Rows from block 4, named by matrix and row number. Rows with one number belong to one neuron. Each number is 128 + 24 x the weight over the matrix's rms, rounded and kept within 0 to 255. All counts start at 0. Numbers have three digits each.
# fc1: MLP up (model.blocks.4.mlp.fc1.weight, 960x160), inputs 80-159
# fc2: MLP down (model.blocks.4.mlp.fc2.weight, 160x960, transposed), outputs 80-159
fc1.565:132115117108123110095106134117112080115138116112097138111051105131198086131135116141138111180086140153152121124099119162120152139156164097115142103144160140118105111165129069118116110123119132109130117072113122144119150164075113121153124142
fc2.565:117130100108135088121161145176119163133112157087199146089161151135133132144134160125096157117134125083107099147121127130131105119081186090076120158183092128170157120097092177104141145099114115089128098129139138145107164153084093133122104126
fc1.566:135077120115103154129151168134163096105076104156152164120133146138121104135119110155131129131151134103123134135137122118124119103106105136120112097136110121126181197119128152145111157157153114163097147151125097102147129122168111110137153156
fc2.566:115140151107125095160113127124145156147124172121116112060107088101116128134141133102161133157143084157109173133120117080159127126127127091140147135113139117156114119142119104172164104135083138120147158095153093101133116172154128148143126147
fc1.567:155115128133119157131113139101145159112155113130127131067158159098176168125116127135134131155135117177136125133159099137093149130121118118124113140087143141125151127130139115150120167126146100101159170123093128134114148123127152108111135137
fc2.567:062146152149127148096108109097143130111093133135150121135110107146119111133146084120099140080111109147121110117128165108155125132119127117134144131126103118138103162137072135112116093115082109163128147137177092137148097125091127165161138139
fc1.568:162113100166130095125123151104110147135116118154117123164110123121101138116153133152128112165133121129126126086148098123121135133119121093118110135133138124150090135104138131127129139146125103125131135141132124126119124119122130138120119127
fc2.568:104140116131107147125117109131108139142119142109150125124137126110157138109160157091141129128111143123132137142104126137115119146148155146133126134121133128154107111128108113129134128145121123126120114148144120146133134107128138135137127127
fc1.569:100066136070121132147141135114096110163125124116148139144118125101102119102143144121159178126095113134130134197097116098140150114088118153196095163153098109109079108120119118152147141140111113174145146109127149150108130151126171114100172112
fc2.569:174123180143126145099145130092147107124123139103093123149109115149165113149195068143109069155104151126139110112107124119120126078186123101124121112090159180101140197096139159156138122112158151104096099144148142116160149121080133114134097162
fc1.570:137129127140112137133140102129124112136117119142094132134123110107124115139149112115119112158109159137122135143135115118146119141119133136128131129139139140149132155126130126134139119098132121098120131114160104108149132139124142125108117128
fc2.570:134103118128129119109132110140131128119132102109127163134135157128136142135127148121131126091129133108119114136116100132131155113112123134139150124112141118129128125124140114110133132115147110151140131126136149133153114122134127143117117138
fc1.571:087137141118134103121179117125171116165082156170120105133092133091089164113130164138165068113118123147122098112108148111108161127133124146134098161131134129171139120157165106182128127121141139084109126130151165153140115123136117136123116118
fc2.571:113151113057103127148078139113105136145134161131108152097132131160113123106125115100175132133123135126136088127120136137131098167107115122148154128128112167143105103119127159127123117152142162136138123102125189154141127131144121126107134121
fc1.572:142136111162165135072149116109125092154176101158101124118057074102122086135078123161145068162127113127144110114136088208083097136139111097125115110096131099119126098146083115128130127144112106160087149095049110105116146128147122120106114142
fc2.572:148150123116098120133153165106127134132116073169129114097156150184123119147099129079097159138150129114138154123138154117132158048098151138112148109125125125125139163135160114136146128077121162102146089146144135125110100090091130172145136106
fc1.573:123127115119113142155100107102145142139143137116136124127111127097141099129135104147137113109136115111092108160115122131142132132124115148109112138121151123120122153110155089103150140134131144138149149121140118146107089142158118098110148126
fc2.573:136113094140115154136131104128132130111143101139144104165088158121123118147159158121105157143111116131111151133129137116117131106130123139147134115116124111083157137126115132133112149125143124106147136128111120151165135109101106120156116145
fc1.574:093127132106102130164143115111073119121136132103141161120141123115124151133120117143120161126130082135129123100099123122128139174128140112109123161108123166115124096141094108102099168087133121136134153105135135126129152157134164131104184125
fc2.574:145147119137148098103143130137138133095108143138123119130114165168137127120145111144116099123110098119119160117168147096147126154152104176140132107133135158132079122119093160098143143148094125134116102136147145139102141135083128170091114141
fc1.575:143127139117129117108150137137112126156129136129113133160139131128108125140129128127103101132116134137124112141124136131138138132151121128135079130122116147146141118126087094129134109124138141102150147124158121124130108116126113146110144129
fc2.575:161135113141137128109101106113124135096146121140102112131104158131113125119120139121139151113131134130130124154117115101108121116125138135125152106130156135116126137132158127150127145122145139120120147126118120130155128114128156138140112112
fc1.576:120135144137142139113108134104128111101106182132112103123145141118120137146114144131151097111141118131128149129147154109106141172101142143104162093138132112098131099126161122150156118152131129151162144133171117135119124141117130123136165120
fc2.576:114129125124116118131120138128128083120140107146121133098126095143126116125132148131113177119128158124107121126158134151111145101141128136123095137121128174085130126152153121132118127126103150136150141132135136123155116133140138120115148127
fc1.577:117174086127155154139151093126101143123146123157139120134081174135116124135174167134138112105098137132118142111153131122158105147099113109121162146109116143109124117103125169147102131133103156136114104125101102133121182112122123122132076131
fc2.577:118095153150124127138110153103145180102115123119126148100143149143120118129125105174108117154139109120124117113143137102106140158114145117106103158131118136146148115107106074127103139135144151095146165120110123104133147096101150134116135112
fc1.578:132101146096118144139134121126151137112101104133145102132118125121124097108135136162131150118130160125128124155127162110162137102129112120142116112139118114117137130131103141120131145159121123125123142148134136114108132126135148133146113127
fc2.578:115143108128113125130132130098120132142125131119133109131132124131164139144127116123136130130118140129141151139129109131132092107134113092117126148121120123149144138134133161152117154131157133120117151132129139139151129140123129112134122141
fc1.579:114148111148139105127109119137076138112139132107145147150138161106118145144118173164111120114145118168144136106097154142130141082146154100107138143147130141116132137122083136160140101128150131097153130147115099114158144107109110112116120153
fc2.579:110108165129098155141136133146127091133153138092126129067136091145157124132106133151136127124124123134133130123159107126115111148124162149134138131125156120152114125124132131116147151101124130137118109128121102105097110149128157125116127141
fc1.580:086098126172182162150146120165138166176097112099078142091043121127150126119161136146150096069120095101130155159125088137129122157151160112124149105121091136094091118135155106133124191114082133189082115118172127133117129197118137121124157145
fc2.580:122142150134087138118154146110153171132178153119140144191091148191197099105132127124115134147165119098179120123143141096150091130149107130152122148114117097120082146084119157121117112166116091129103128150092122163126090104082127152132111110
fc1.581:104122123079126118133181112150128109117136122129128160107094111116127118111100086123116124173113128174061162129114129145131175140084102129136081154120103146076126126061164118104137077116143058133110101146092155211045162142139145105175121090
fc2.581:128136145142097148159124096107115146153130128117107081121096177183144117227129187117127194119066147105166136127165131112106047160143131119121159079102141113112126096134070109120114070120083137178145099131155129112164111115088077156127163166
fc1.582:127129113101130122134123122098132137134135160143136132124093093152103144126133111155143120120114130111136124107129155103142153152128116139141133133160118118146123124136129114144123108112099136131128104117151135123127150128127135137091134152
fc2.582:110137118151122124137120115110122122131125129131138111144125126085133125116134119121118123134139135148128136147112131138130106110113147135125150128131132150134132118144129141115114139130124100130121129102138115153122137116123138143129141145
fc1.583:144167116167164136107105127091117128117149113085138119130063097168155088124165128117086133139145149116108122108139119123184137160128112126085128157097123134103111145119145103119101117153136122132110141125132160098139147133135105131145128105
fc2.583:115127132096117078133136141152110116115129122114152105112142143149173117125128124162113148152133109118121110146164109148114151122120152142145130138191102140153111141133072160108121152100086135105155136129136097157141125135113170084107164110
fc1.584:130105068107167165052132139131112071121214147162108063062191096137108202055089162091089125113183101086081150152145142152071142138084109107115143058122135118070122119077189184189108121124050126161178156099192165119061106088164131200130187111
fc2.584:105197084124146161035136125071134141151192066138067134101154089099072105099113166150147173124175148181071149120187146199091156110160089094073080111127154068068058099074228120108114129136000145044150175154159151109162183162216126114076210052
fc1.585:140099166108116132117118109083152116102131148102136140140121130132100077118066116134124125121086161123155065143208092130137159145192123130138115100107129106168158169111143099155105074127152227187129127178120100114108126128140129158129095124
fc2.585:122167165107135155127095126148114149093107102085184083130111139140112191078175044126137074133129139172139161131120134120109123117113102089112157132119126139120080117099145090135172114111091121113087166172100161073130133106152101130171158158
fc1.586:133138110093125125111155130155125099141128122151101131136098123172135166143126138133168123101122156143097144117161118155114125128110142136121095120110130121117117133126140160152104121093136107131118170146117138110125121126117143154092128133
fc2.586:147136130139081133138128120142162145109148135115137137119173157131165112150103109120106141118153127162150133134139152139117111130116153132113150106162144126128073115099104121120154111118115154143149098127146153116140128122137106152121154130
fc1.587:144130122151110096116121109123141141108149161100149089103114146154118116151150112124103154142088103084114095107169159141115140107146137103124168132099096114139116141149118188124128097124143101139163105097143131104143103141110110157107138147
fc2.587:134122131149115144117132146134141138138094097148130139118157110091125135139121117125093125097151123126127130216128120143155114143100119175175109107093133134138116102142132067122135162130092161115119088160130140138139124154143128117145120112
fc1.588:124124117138116120160148148132130146123135120162103105133106096095151088126127092127140127149158123131125113158166110112135108131120116129113125132114143121108139168147139134127145160111117128171149128120116121149142129101120122152143120142
fc2.588:111173145142095129133118087117116151102154103096161105115109132153116125113127168103129116149118115112131139126147140156105147119134126167147143152103126159138126132166141117127100099131105109124131110114129111133115129097177120124152124103
fc1.589:146116152122128119143143128152137102109102082112115109084140131101142130124114116125114098148108093191141117135095078155132123110136171138122138116120121147140139109121131076107108156135183099150131132091123139117130099122134119108110103168
fc2.589:146122123095075157136144124148108150095127119150138160201078146154089189127109106106132158119153153098110130138130123086077157156150086110129153109103068152118102103143127133148139115150109128126117094155096101131135180153120140162107109145
fc1.590:129136134120128140123142161155100114140143128142089113133110099144110123121136172147125120158087115093088130125057117119104123109131138126125144112113124145119133159137115125142129164131152146108134092129070159151093120068139126098125157177
fc2.590:105125138103110116084105104137159133095140120131175121145154124123140134141139113129095123156128145140184086118158125107126132110124142108128104144115132118108121118115137145142140123110111160112161129131121125129146109180139128136118142124
fc1.591:135117111155155116111161166122090110183172089086093149115131129143097113148114096147160136166080158112138107149124102103137101120114093088142153139086143133136147077138104129157120091143172163166127133117138155076118126178150143157135179164
fc2.591:147113149142104056115121184140122161117118171137161160161095106084119131115111126144112110126141145149166073106147129141132165118140101143149139095117138102151108193122095079124184137074118197090142110159145130149096158121118133172132104087
fc1.592:120124126145108094119132151135129106119161163152118150120099125129107114117159132104140141133150144107121133088122097115163119149115150139140136128133091133129097150130167157120130157126155155111111142105113164109142109112063139113155100093
fc2.592:148151156154122107157098151130138136119113117123176129128166089138093144113112092110126152113100113119145089162137089150144124071090127108149126105173163157144119143087141088076153115145114143104177126127142110144128102128112101110076142148
fc1.593:102102106186114130145144107156113122108110113142167129111153130147108092060144173092124119120186089093159118124116155163175124137127101132142135122159103155086102130171090180121160136170157083139136155172115134170123163108123128119137144064
fc2.593:160121147130099140127125170122157138112113120145129098127125101114093111134128125112131154106055165175091131142125104113128099132131127155122097131119147115137190138125172108129094098157135156135104145118069127073137064153137114105165093095
fc1.594:126136109129137081142117095151133141118114146135136127151112116131139124157129129125136136138140134139140132142110129122140126131165107121113140123137127131136114123115134109137101117136124119145133138142119142133109113127128103154123121117
fc2.594:133119110117113150137115159146116137126137108102106127105144121124131130120125128148137137142104113116126125131150110129126125124120122133132125119117101145137129143140110143141137153118122148142164112132124140130128134131109118119115122137
fc1.595:148074159104096138137123154124126118140104131136137116149137120109143128139117150144127102186101138116133144119131127113135153082071125103128118063105149163114139120132127085146129153145126084164147124109114108089135126053114131162127135125
fc2.595:159130123139127102112118155084120130151151118135136131120106102120139133181118133126129141096158143136119169118118150097134153077163119096094159174127117075101124119081127101137099078103101153112143115141171123121119120167142141165108150147
fc1.596:193095189182228159154101157196161167234067121155109180161144133167182107079089125137177177116093072105099090140152141066174070163112115099163144143130092153142080119137106173143067186076126082096138098098158106161121110211109154112087169121
fc2.596:215179102122137141188103055079122144100175156107092154173252089155098186230000193102123123104123145130084104088151148147070107132151163140128131142166084064098129131183157158024086145161141161160099151163202096095100137138084142093105118113
fc1.597:149130113145127137144133163118162124112153129119118121110132145133108181105129132088120121117137132121126128151100079104148107180111128118118126156116138110138115087135098147131177158143098135104112138120129135152134109136113163143138105156
fc2.597:106150134154106142126160100163144149128091134135118130155109118128124125078124073164176145116127112157160123125123149139127141125135123117146142106130134116116116134131161141087090123142165096160098118133102120133122103141134118104114159104
fc1.598:164183074144157110167118158151116141134122148152129126142108065104089134215130125082093103092099139145078123117082114065160178150134093107137062097174098106165125176186105123119162144154143099104129180097132127085153118154109119067179123140
fc2.598:114133124105149168143136121156121117156115102070168170147136058141110124121144099106135133146121133076146072130159059108183086123031118113167139116120086187155080121173117065092120189140132142083076125136213096119091132184132164156061135101
fc1.599:114119097117148123119129077140120147145153147114130127105133159105136115122107146158132116121156109131141121119108116110087100169141131099114133139153124112145110142126116172125143129142119112133125140137122137097140153121125124121131097129
fc2.599:179162132148145105152168125125144107126138127134131125140122075141149146094131101113141105100136130103099143125120106148160146132130122141134171128128129155111120161129140077132095140106152146125144103139100154129134134118126107125129154112
fc1.600:127123149115141123128107175152143106163101103161135119125102183115102109150135129151145095123123159134176143096130133131113124131101113179084138124104129144159099139099147096181115080147131142139153105164138118108186142113136100110123109145
fc2.600:111112138120168147128124113113130115092110119115111159093119164135098145144148135124151110102161156162098101123116140140143135134171098128122119138119151152132152137121131138129088130092149164141111129128116157138188139128188138145142141100
fc1.601:138131129127143139136108131129140130123119134149134111151118117133133136123106148129131118143135137092129128141158117143132132116126155125122141126137133135132147110125121112107131119138129140132109131087136132116128137131097108139116145128
fc2.601:136117131117135130116154091122121128093141174118118149109131140145141094130145105124126124102126129146127113113166132129155095131100148126134105140141166098126105143121144129121122147123121115133116158136154143090130126128140132123122164113
fc1.602:101179142115156126101133082162135102109101128099117122121111144079105126100146147123109116095109100110120112128108144105133128120142092106136166144114136127129113143138129104138150124119130142178135115135127174091103105154147113140142159118
fc2.602:162115135171123121148106140095082124162145135144126141140127133103130143127109132153156133146169148140115097094104124145145117078108139129113147100156124135116125099124111125130128154134149124119099123088157132174120198139120117152142133122
fc1.603:133175131110164134157157132134126128144151099082118136174101109123117186138185049119115111126073090082109154130139141102129108195092151142123173088130109154095152127139110131151098122115127128150106126110075172150129108171142120076185183090
fc2.603:106095176156116112113174138150100154140094143134065132117141138153161080142145120150154161125194155124126101114111128185167137082137073107101086100145126134113046163144094083078205098108175149140109098190144194104118161175125129158094164167
fc1.604:154135119115133135112140104117148125129161123136112144129160131113147147106107107090101124132138116135132125141118141136125097117117140157116136139105120112117152087138145108123082098104133155112126126120121110129099142147135130103126118134
fc2.604:126131152132132128123149153127139181136153131125122154132135157122114084141165127152110126136156152135142153144153138074122134088156134102112133148143126154129130173112082129085148131106126121130132129121142121132144113118106098111126151140
fc1.605:168103169144158166151069098114163147166117113136218172087140128091159143148115136116101184189127124170147132130130124113177116131119130132096114180105108105122124134157086072107080108115122109178095133133113206132125095159076114150103159083
fc2.605:121131104123082125143151133066196163152145091150098126137179090122128089094150071054101095151158155150075133116153194129147152132122106159093100095176144212094120148154166144095112125147139095105121047163196075049054092171137153138139141125
fc1.606:135133116145133129167128153136103129146132106173125085113116109150123171080116109173123163117152075136109124127161139109148130136161153155163129142152152104111133132133152134106129103112129145130159134135139119111132142146153135125109158144
fc2.606:139110121145113153100128152127130138105103127106146098099132092152141120159131116117131123198122172163087156179111140113144133117107095149106113153132134135158080130136104116110165150119131113114145157100155130154120125119118113132142097118
fc1.607:149150133134092141114137146169123127158169158189087113119120110130106138124173125114135135121085146108079173094145116157177152135128120143101090151148068146110159116087162154098126146122098171143126155124172164145178123159083169123126159152
fc2.607:122123153106149134079127147128128149142108140081107113139174149120110156107101178145120129147158137181137101140163109128185083140122174112150144132099174158157114188103126096103105108148131102105104140139135111123110102078137109107109126100
fc1.608:174142177145145141081082141140131140122130147156137132121136164133132142150138131106146139133129139164164121123124108128145127166105119151133143138139115107203137169106102086106133097123113146114101125114154101124104110145130134143145155155
fc2.608:107077140150116152155175137141177135131130066126104169133140155118106159109130157123138125083118145148172115142125130107124140131122073107131141121083131151087107168124151128088118107118158121159121150157103141110165101085146134138130081132
fc1.609:115151166130114156139139121125117111112132147105132138099151120105135134130164133125136152136146125111128092120126115132128120140130105130103151122139116115148135105140127130156118137135150109054136125100130134115120138095141139138119136142
fc2.609:126125107115140107122133120159128109141112128118130158134130119126179140121098129137126116131115128110090161101118141142133106115122143115138115114157113124133142134125138127088147117147132177109121138117130142131167109160106124126122149141
fc1.610:154143135134138125122128138151107117144136129134122097118132150116115115128120155124144118145130116116137157123143153125138102121116141101107135179148117123143148114139145132126147122142121121141115129113153134109118121129115177128108110106
fc2.610:101114133090141125117136133123127144120117114152137144142155117119130148109145142105112129131104121129107132129111117141114125116133131133152119130128116159133123134131141134115126163115148127139120137163116134126152140103125116153145107115
fc1.611:091117109097135120131138145150168133131118137142084134051109129148120081073158131112107140114067103137126134199164110124100118104150141078192086093081164153085107108135140082158097156136109120109087125141086135121118143154178140155166168123
fc2.611:167135113142052132162134123114061163034135117143159093182092128129129119154128092170170149110143113150166129094143136104171137070187089098143113159114118143113130093141129175149130139156109130111115206112167171142183135109108170095159107128
fc1.612:096090118115093114154160129125144135155124096100156086148114140095127115134072049099126085156109146135141137142122098171117123130191104075078119118166105133118126117133132098177100142111141124148077120106128101146141123102103067120163123167
fc2.612:152111128099138147112112104162086137118146128134164162144125164153137090173137129135137140122117113124155122138110111093098124151101159132156137095101128173120074106141147134114105103129133124117122093185116098164125193158145142163084093095
fc1.613:114119135083138102135130117146122128131082130136169142142128119117155144143109105136118093109127088170129103151107120133090139155114157165127156130136162147127147135086113143106132150094165157111133102171091129112112152152125108113137110159
fc2.613:112137128137113125151123136114115112095144152097128113128077095149172108153140144111102105133143133095127145110193146108112144129106147121166129111143111154105116121162081133130151102078110138126119123128111106135143113126125101116117104145
fc1.614:188147114158181140165127096154118168140113106170159124142143120155142113121108140115134084122123123135107145180098196083145091143097170116108129165087094159122104124110132126080085117083128167122144042171136160137085106191052173178143100169
fc2.614:127133156152108124104136135069134158145129130174109142138145105123115144132079163140115137144097096108086103130134105141141055097167131135154138148131135127096121147161157146090133164143080099128149128121168096113171129120102080144102131123
fc1.615:160128143157122156127147104142122123152193114168099116105098130111119150131110149122047128113078155127139104136128100110176119133097115143113102144100082161149164165123117123165126126130113122135146127111098072161070138118119135096161114120
fc2.615:081120147108123139133127155142123120087127084104115151142135175149108122154104118118128119120173117133161131096153128087113129083068157158143116137154119106074145161112143070127115091127125114120106158107142125119189110140139095140125151149
fc1.616:132136134129133108131119132113128134118117134154111116135126136130138138133123123124122129132132136124132126142126118132134135143123148133138138127127118141129135125130120123144121140122134151125123126119135141111123136133131131110118109116
fc2.616:109121139126133116128132141135133143161122122102124122127121142135142131104129128133141117113130135136134121128127120123135099124150134142117117129115137109124125132133126110113122132140133122128132135123138120137131153128126128111133145128
fc1.617:134108158088159107124134120115121112117112152140096164117128156113111123112121167159165154119137150160119131087119123111132131137108130134116129139104130137163139147131175126157132095122137152161122110159125149130131104123145111160141107095
fc2.617:110138123133096120091111102117128152152135122132133115133140134115129149124134095124139117123088186145166104149129108129107130153126114090140143132134129130140144117125163114141127113133155164126105116113111121126121131120131119116110127113
fc1.618:121110128139116123127131157147105123100127111149137121128150133118135145130139116139123127132137130144124129125117141145136139132121160118136126131153127134125152145145127136139118132104118109144131125125116145132118143120134127147132125141
fc2.618:136152136126129144144139124120153151125125134114144134107091102134144130108112158123119136134113116119135135129122113111125128141127129144131121142117152131145102126125115128113146140119114143132105129130147125124141141098118096114113121113
fc1.619:176094092139137134125092137097121135091094107074127128147149134182103175075084098096194092134131146098207152122113118139094199070094100164093158134141157167142135169115165113178116090125144097149098086097161144102067079138143147094154124130
fc2.619:163151116087123136122142138147145153146096141156093123152183134134114175116148092084135134108125192115159158134148154162114158154159073101090122121201163152121121121158140169059154088137105115049149075147102113172138121129105130140128162131
fc1.620:101125138128126146091129103139164122082099135105120083087140128117147104123118099090139168149151122115132125158129099163133178097129112139135139101142097069082124145153131149085120182157174115077141157139159110096149115166177104135142162178
fc2.620:148120088083143131136111148117152097164138134136123159160122097111162130153131162132144136152143101121063100141136130160131067141153144071132123107107123152140184124159112138129136171139130111063146114121115100145158148109103078145152111112
fc1.621:115112154177140163164116110152133144131148163139090156116110127113156118117128127107116130112135122123118138149118150136132124104138107190119137134112154141106112114111166143128135126132149136142134133130163122126110123149152155125151128140
fc2.621:139113146086137111137132142088135107153144097137112124122100137142136143138102116120123123111134153154176110137157146115091101123138147136100130157126099105104147138107119123103110132122136127114158138117123117127118134107125150110125129147
fc1.622:128156120133104138130132102157099113134140122109125094112115125136134130113136112101146140134123150143115108106139118121124133136134158105134125165125131128123108129120142113116140152149131105128129094134132164154142146137122136113118092120
fc2.622:128110130094113128143141130122105139064098115139185128143135147141102119129131138146124114145109078122163129153100110148117121131135154136149122128137094134151095109154125129146120131107114127128138111132128091144103149128141130158103149108
fc1.623:146120143141114131134135131125126103124150129120134132115126128126129125118119121124129135130127120123138128121122121120141133124125124119144130112131130116134130128124138110131108125137125132120140119129134122126119128134116122122133133108
fc2.623:126125135132119129128124129124118150125125114116141130134113135123131146115142143132129132127123134123143138115131118125115144134122131126111130139128126124128139145121135125122142119123123124138147132126125132128126146125133118134120120131
fc1.624:106150179115133103125147112097086119094112112129148133126131164100145186181105155127098141111083121148138120141101102155156152129135175124148120111144157157141141158110136138120143090119124198127137143098156147086148086084108191139119094131
fc2.624:111122093094156170114141143144162159104177138104179115128118096114070140144120127170086145137165151102096116134100138093138163130100122122120180133142072093113126131107145159088143186119126130119113110122117102108118168184111103110094090128
fc1.625:123127127111135113144120119150134140122133118143112135112099129133126144135122133111144118117116114141117140107128125128111141132121114142133155128131133138119105122146150110123142146118116104103164115119138145141116106125117092124139090144
fc2.625:116101127131151133141138128144113113103116116122121125121156150131147150152114132128125139124095127129146106140136100121133138140145131123152115153128104141128155099130122123128121123124142116110111147127112115138121134130128115120115127138
fc1.626:131144100153126112154131124109112133111111142120141138125109137131103137114108133138138128137161129128127103127119159126145147114126102113109128116123143126144117108119121138120127093129117121130133117118124118122142126126149124098109128130
fc2.626:137119128125148118127120146137110140129116147129125143126136113125118128106119123119136125115089132140113158138143119137151106128130154128112143124132135107128139123146125127121137114150120121131160110121092137142098147139130126128119139106
fc1.627:099118189144133153113167138138135160110156137143107121085126161165154100108093160135103151161139119120144122135146120102140097126149133134176166144096111110138112174135105133098089094104098135174125108130090112179109148126103117133113126146
fc2.627:115160128127112125106109098126138149151097140149159182143146092170121130125088109093118114115137132122137167101114171139113123107099138100125093112143131126080082139147167118100116090123129109121098102158162104129121117131080123151154123120
fc1.628:117150147152128142136136144139115092138165166132101104144152202150141085152141094176104177122152187137130063166111174121120108084180106122155112130150093107052128115143106107105141121100097089137093153124128122051112139143089182146127123127
fc2.628:181100144102093073154183111110125114097154090123132161137159083102137126146072170163136102120131096123162144128181088115150129089125145175114109118154106111105085114159115121106120187133110115095141117162151128147154150189116116135108135073
fc1.629:174114137149127110066111127097097150128104138128137134138149152158166135140123128130146123145119120150143152168137159140131117117104132120132116145139123114119143142117116131148128141126119112116133142119137108132116128142139142129102139098
fc2.629:114141137135137164144132102134148146124136111120137127117138103122097104133126113110099115084125119151118112098146118137105144119141145147133142121157108106113120133117111119120138141160111134132126143115132107128137093123140139152151135143
fc1.630:167112088109126121127114144127090106118128115129130144131110153122141115122085080135149099153160119100099109115103141144157123140132133138106118127146118087145158125151122106134155103099138158104172165142138167129142143125106096137143147082
fc2.630:110110137099140124150123092143119139113083124100141137134171082134137125167138153135088135167119107130118135154118125108168154096123133143138115083148129126129112140138181160118096152091153165129111137127127134123119148122107104107096127143
fc1.631:153129133152082177130127093156175117116073131159038128138146132173130121136135114096118127123122086104140084107095129100189107122136159191122145158142131139097119124126123153120107155095086119149093100163133146085184148147152136167114122122
fc2.631:158120148135122118079119134126123162121135155101127128088102089131178162056115127145155151137087144134161109117099106134154128161161126137124157113131077126111098142147140105143143118144172147138139148133141131094116099155083123172096151126
fc1.632:135092158107109083126123192161145154150108153154148115119138144105101101175164104125118202132087147117108154134135119106149150129110144118155109112086123109165125114127106154148118116123084152133122101124123151156109129141116089118129120160
fc2.632:116135150130139122127145111134170100086097136105116154134168142115133128083126165165092074075157137194193123136155113137119110118117118122160102163118140135137118160090152119094141114102153120087161127179158139145177145134131141146171170111
fc1.633:132135098156074101112166122135120122099119117158115142145119143098134143102132144138108119124140123159135125138109138133116105135151119113159133126121111162081125059108124174140111133155113096130155117121141156167164122162136136129122150115
fc2.633:162162131118120127137102121108108172120103148109142111085136128113107069120111100126143145114096108138099125131101119092171155159132160155109133115126143101160152126147129123093108170159106160120113129160074136099127122107116146143159142131
fc1.634:124112150126139160115109135126124131130119152121102138144115096153138140145145139102142133107134140125120122093128133103119152133143138114127132112125138143152139105132136140162114144165125127128129123118136137125119139133127126125136118116
fc2.634:127138112133139109140135127128105145133132107118144131089107129110145147096121110140126131121095136150121128139150125149123123126116124138116135158135126144116133122122146122106115120134143127113130130122130114132131134152130137131143090133
fc1.635:150142145115172149145131109126151097095106109129137127117149165156123138116110101135149122136127169092136171129115142117102101155091132132154134145158147132180124138093117127137154116166107147105108136126111121101172115107148147157102132138
fc2.635:098124107119146098119124141135135100140132089097118162148042100113090127155152144109158090110126113142150154113105146099110130152116077124105156117093109123174115128130184120113119140148174110141119149149170142124143123150135106138146117115
fc1.636:103143130121138143158125126112141140135135112152126132098130135134107172099134119130129141138115128100122105158140138146153127115062088124139106134143144166116149148110114120110138141157123118158176126111135141135188139105147171122160144132
fc2.636:120118105131115084131144164130128135152145133114163108147124100113125093141152138139154135132134110166091121141108153157099147129150165124093136103092162125109142133134099117125168147139150124128121153129127119092129115101135146093121127122
fc1.637:190060164131169073142204179056183168132130155086128144134075125175102193125049135113162128137156147051143109086093091109171100139142197182075156147155133142122035111157101103143107111114116133109074078113059085083117108125120146133146140158
fc2.637:134125132211155094125165184169158093071130164107123129096122149165103177041138100079057133088156115129159175171094095124123141119159108149121171094150189123124123137159114164095127098101095158048109131049115188139118179197122109108122121150
fc1.638:118114130115114150115100132096132129107128140107126153138141112109125147138126128154145105123121128118144139113145134123105143131134124137137115108126134148132128155144134148134106130107111119128141136117128141145137142140122149142145124126
fc2.638:124153127130156111149123111126130129128136132097132115119117120131135108138137120122132125121103149122129122108114148110127118116132144141126124110133144148127141127112092092119140127138125143129126125128127117111134111117151114112109129133
fc1.639:152156109149075118117163155182119143135126150156125146136103109124117086132122131132133104132090105146156135086103114188106145138122120098098097106147102140153113121125114146137097152123117140147118069119184088092178121149104119114136125163
fc2.639:104112116120153109132136137175100151125109121086143140098114142135137164098126114107108142123175135094112119136133166106161124143114135142100120143122133112154153164102128176121159127157109123100127117152122126155105129151139119140117161139
fc1.640:079080147115122100151143120154137161121150141150173147117158153126103117097134157116138085137171142152100162115157142138147143134104106134125104096116129127172053109140159126161099096148096110101142172078133144129138093135094079136142167138
fc2.640:122166149120143128148097139140146124099093153134135161089108151127105167120141155134129160122070097173185097125154074137112155151146133168093144167104096136116148124128123124134097144143119132139124125162111158122109097128143122086158134160
fc1.641:120159112120142145092160156088122128092084086135135111156141125121137119107129137156162122131084116084118134102113102134101115144136149094119147131141126102078118109123130118170129158193160105135139140157180119125165138135120154183153122112
fc2.641:111135096151124154119130089191107134115115159117126090145111128174127143120155094119130134102124178122135127103086111111137136166120111150090097136108107137176117130178120107135108165135102083122126134125109132135129108100095151151127129133
fc1.642:147074137092171120137127138144156136136127150123057166162124128054117054157171061143140105109061209058109151127126129162121114086090079185095100133129095168139115165144107200151105096082127150131065109080099111169144147150130078186106138048
fc2.642:130179110185093151140141096124115214119107132140158130149201186152149151081117172127108111145174102159112115123074060194174113129119156134143174085116104180144184110136143090106134098084163138119118138188162186151150152091105143133136152145
fc1.643:158143114113114145158138126132103145102112098117153094139132137130140117147075159138148115152130091133139138132146114116115141115117136132124133158138112149142127141146154129108132142140113110107127123149135139161146113151137132102102126093
fc2.643:108134113133106174136111111150157114114128142114133132087121126140147130123129097112164140141108149138123075132099127109136097142130126155134131092127118124147097107124130126105129123121142125103111114135125124133147133113143115159132122116
fc1.644:137116131133131135109129149113133142125146129135135125127131112125138123127117119139125121129125137130128136116135136122118123134125141118138127130116128133158130114100119112145127124139118138117134122120138135141117151129135131119135113148
fc2.644:131133126131134122126141115132134134137119123124119110125120136105130107122133137119133126126132140123133118124125129120139134144126114151133143118137115126118121136118121125125138136121121131125107131140122114138145117112128136137128132120
fc1.645:096112118133134125090125124083127122096143102145150098159094167108137074077155128170159114151136095093063121095144126166106205164126108114110093126084108082148195166126152130089094107094163141094133139075133146111150154101103153116115109133
fc2.645:130135130121099097150053189082062156131113177108166135048142132144129158147157150118095164136106161150140162098109167121112120144096151161117158108136149138193155142096128085147141113118119175179107166173148139145135132106137109111113151140